Rows from block 7 of the image encoder of a small contrastive image-text model, named by matrix and row number. Rows with one number within an expert belong to one neuron, the router's apart. Each number is 128 + 24 x the weight over its row's rms, rounded and kept within 0 to 255. All counts start at 0. Numbers have three digits each.
Before each expert's rows are labels from the 100 images, of 14848, where the router gives the expert most weight on average: "top examples" is what is common among them. Only what is clearly more common there than usual is listed. The data: drawings of small networks of dots and links. In brackets: how many of the 100, against the usual share in percent.
# router: router (encoder.blocks.7.mlp.router.weight, 4x256), inputs 172-255
# up: expert up (encoder.blocks.7.mlp.up, 4x256x256), inputs 172-255
# down: expert down (encoder.blocks.7.mlp.down, 4x256x256, transposed), outputs 172-255

# expert 1
top examples: five dots (95 vs 17.8); star (31 vs 11.3)
router.1:151140096116079135157129142108098124095153098105149119120184134114130095141105130140069145127194134123136080130136119144149129146144088124164155139116101119112144113125100118113147113110089182084129135123201096157149128155079181138146165133122095099124
up.0:117098167175142133145131128114167117119106150165117168120086092136136180123129129074129138116114084108149125129125130101132127114130141110155076142155174119114130126149112141149105153140134127135148100132097146119118137101146079167090087094131157123078
down.0:101108134092136106124107109123147152110143115135089158073140152098109124166093144111150083120130124112121126097147136111084108101153092161100139129119126125097115146200126125176148089118116126123093129139158116082110127112147131130120147168135161107168
up.1:120085167140140133128072117108135162105111135167106192117111147100140110125149111112128113134125110138126128137122129102111093145145122148138086150167142093145148133103148167159153138131112133106128126116125127137133100112113149135117102127142137101137
down.1:116117168114104112144089136114140152113118130144071146104126148090127148147126137130161112135168100125116155141148131080105128113174138133123110097127107116123156134130114146171119115108140102142127111141107134081123087135138114150120128153158156119127
up.2:129103172153148178120153130129187132110115128155148173147134118098116156080116172129141149113122105094140126177100143103090086112128128110109081173165181094097149156119115151136128142140135131141169093144100117106115123088158088140110104126112144107106
down.2:110105130097130089131062125103144132129130124129109145080116148083110129153090141126152072134121109100131133100169127141090116088127098148109134109127153142090122129186152120191132102141131115124062117149148119091155125103129118128132144156126177111151

# expert 3
top examples: complete (63 vs 11.4)
router.3:093085160134144135118124101114129147150120128164097144150094130123122142137141161113179146123087132112108157101144087115085082093120145160079109133132165119123111173142118125155119135117160084155133146142086136098112154117141111123137112125106172128117
up.0:118109100115128100129125101105119135146131071114117151110115149119123100135180121128124131103122189110167121097151146138129107130127108147127118121125146129076100159131134097139137161140117128092127147111179039143118140141098173096095140116090134124186
down.0:120137146150123165159138116140122168082149144097133065110138103121138114133103110109134117168159113168141141140112104128137126139059115133145116127168153130142149104113115112140152123134138115111142129133146146124098088129076173154144134121179111111105
up.1:105112143147144136116115113102126121160118106124149124071103093149092163122134107106127134103133154116111142152136169123154135138160120124139130129114153139083051140136145114125145118114127129124171121102133121129139108174108092094111124103135114163152
down.1:109156138127116109088098095104121140124100141147140111123138135098128166152147131153137134103178136130150131060190111103134131116180149101127132144155135140121126121129149127112112127076131115148135091140127130132156168121130072101113121165086118150121
up.2:176128126157129125175163139123112178118138143116131120147123107156141116094143126100108140152158146100116151155151161099165155182138159151175147154129092155138125127116143121112152162138155117051146098143144105152147109103070112121104101085136120157129
down.2:160115175143104133138126128153126151120131164142126111145132147134156128110143105120140157155148128128107158165146148122166157169160158099163140142146137140160128095130138133115077162116167109147146094114114153138140112144134078132115105113146110136104

# expert 0
top examples: five dots (98 vs 17.8); star (29 vs 11.3)
router.0:115157115119141115096094131151153110163120115091111164138135139123081124128108113123107127101106151100171109147125171160112142131100112099113133124120114126089103129093170107168138112169091149122106140136124115129105144135118106100129130146136126133154
up.0:088144101144085165108125127084117097112103102149121139102143093129100138147135141093121130103138082183137108074125101098129151095131119113127157162139094127097141131116097199113116096123108136125117174104109139132134137146053128126166164152140110128117
down.0:144121132131144119165093152203097143113167121063152132104137132180139115128083129134106089153077174123120121120110101133154113165074102142153102117109127112138107129111154097132139155192133148136146114132153122172131091106138145089113126106182123100141
up.1:167132141133137136123116087119098102141118147112126128150067154135116135182130103131112136109139139072157127167120163112124150153145119140158134173162126167127114110133139169202123124117122142137089120142122129147127148103110119147145132142140146135145
down.1:110091165109110165120134097113100153118129105165096131127149137101113075134130122126128127103098128128140110154166101105108104096093101147100133136137154075122124145155115132148137116170113140133125129106138120103070144154122176124133141137135152085141
up.2:127122131168149159132176103162147115127127140149129078143168119139166100119102121111126101133112140157108130150091123124163144172137104140186134169141108105156134102169113161104107132131124134152122112128177150138130103151134188103108123109155089079132
down.2:169129125110137117159173149143099150077141117052175105096113140192135078168131145114137108120092123104121131103101138138112119123096119142119137135141142145121132127103106137125172127167136120152197111149134114128098123099121140113132140134138111115153

# expert 2
top examples: laid out on a circle (95 vs 49.7); nine dots (74 vs 17.7); yellow dots (27 vs 8.4)
router.2:147127155152156134139170141130126124110117169151155088120128096147182162110147109132147111159115111178100172139102130103163149155141155123160120112137137132174149108144123156080100149126166094158144096120118173134153084122169112139111087114158117149111
up.0:126108153097142104138140121098104180144151121110153132128113183139102136164112143178136102134137124120105127160144121118121105136126126170114066099138115168119113138122107133139092110117119125156120120164110105111127075092153130114150171162152140132155
down.0:113113163143088161116145109134137150103143154090154160184154136115127114171096131154131150117148104147139132096120133139142123147143130123142099155134137116138161139057100133137212105106135123148135171120104139143096110115122121119145133126129115074102
up.1:144172079112156134139111102132169088163109079138158137152114149139117136108154103156133149119089140119128115148124149167089092110138138193111108104119087141105111130119153124113148144130135123122137164169098075133117147119141130134141124124134111138161
down.1:108134109156137124105077142120169106092142161147124128119141101161140130149147114107139170118157115158151157125084143155153150158157151108155151112154110119141136069182166121130155128086156108079130122113135148125144128140133108157127112090127107161099
up.2:131145148125116098130121132046109162143168126064156160096138130112120137145119133163114150149118114144110113118163117167119091147135152137123120123111127164125129130096123101132132133086111144158143118178129087134140129094154129144140138100128145124125
down.2:111104172105127110150160109109119150089122129101152159152112150108116112136123140148142112109131133100153132136150163108100115088141117161110082110125147149112126131089126144093178113145126110145130164147119120111080118108130134116118143162160140114144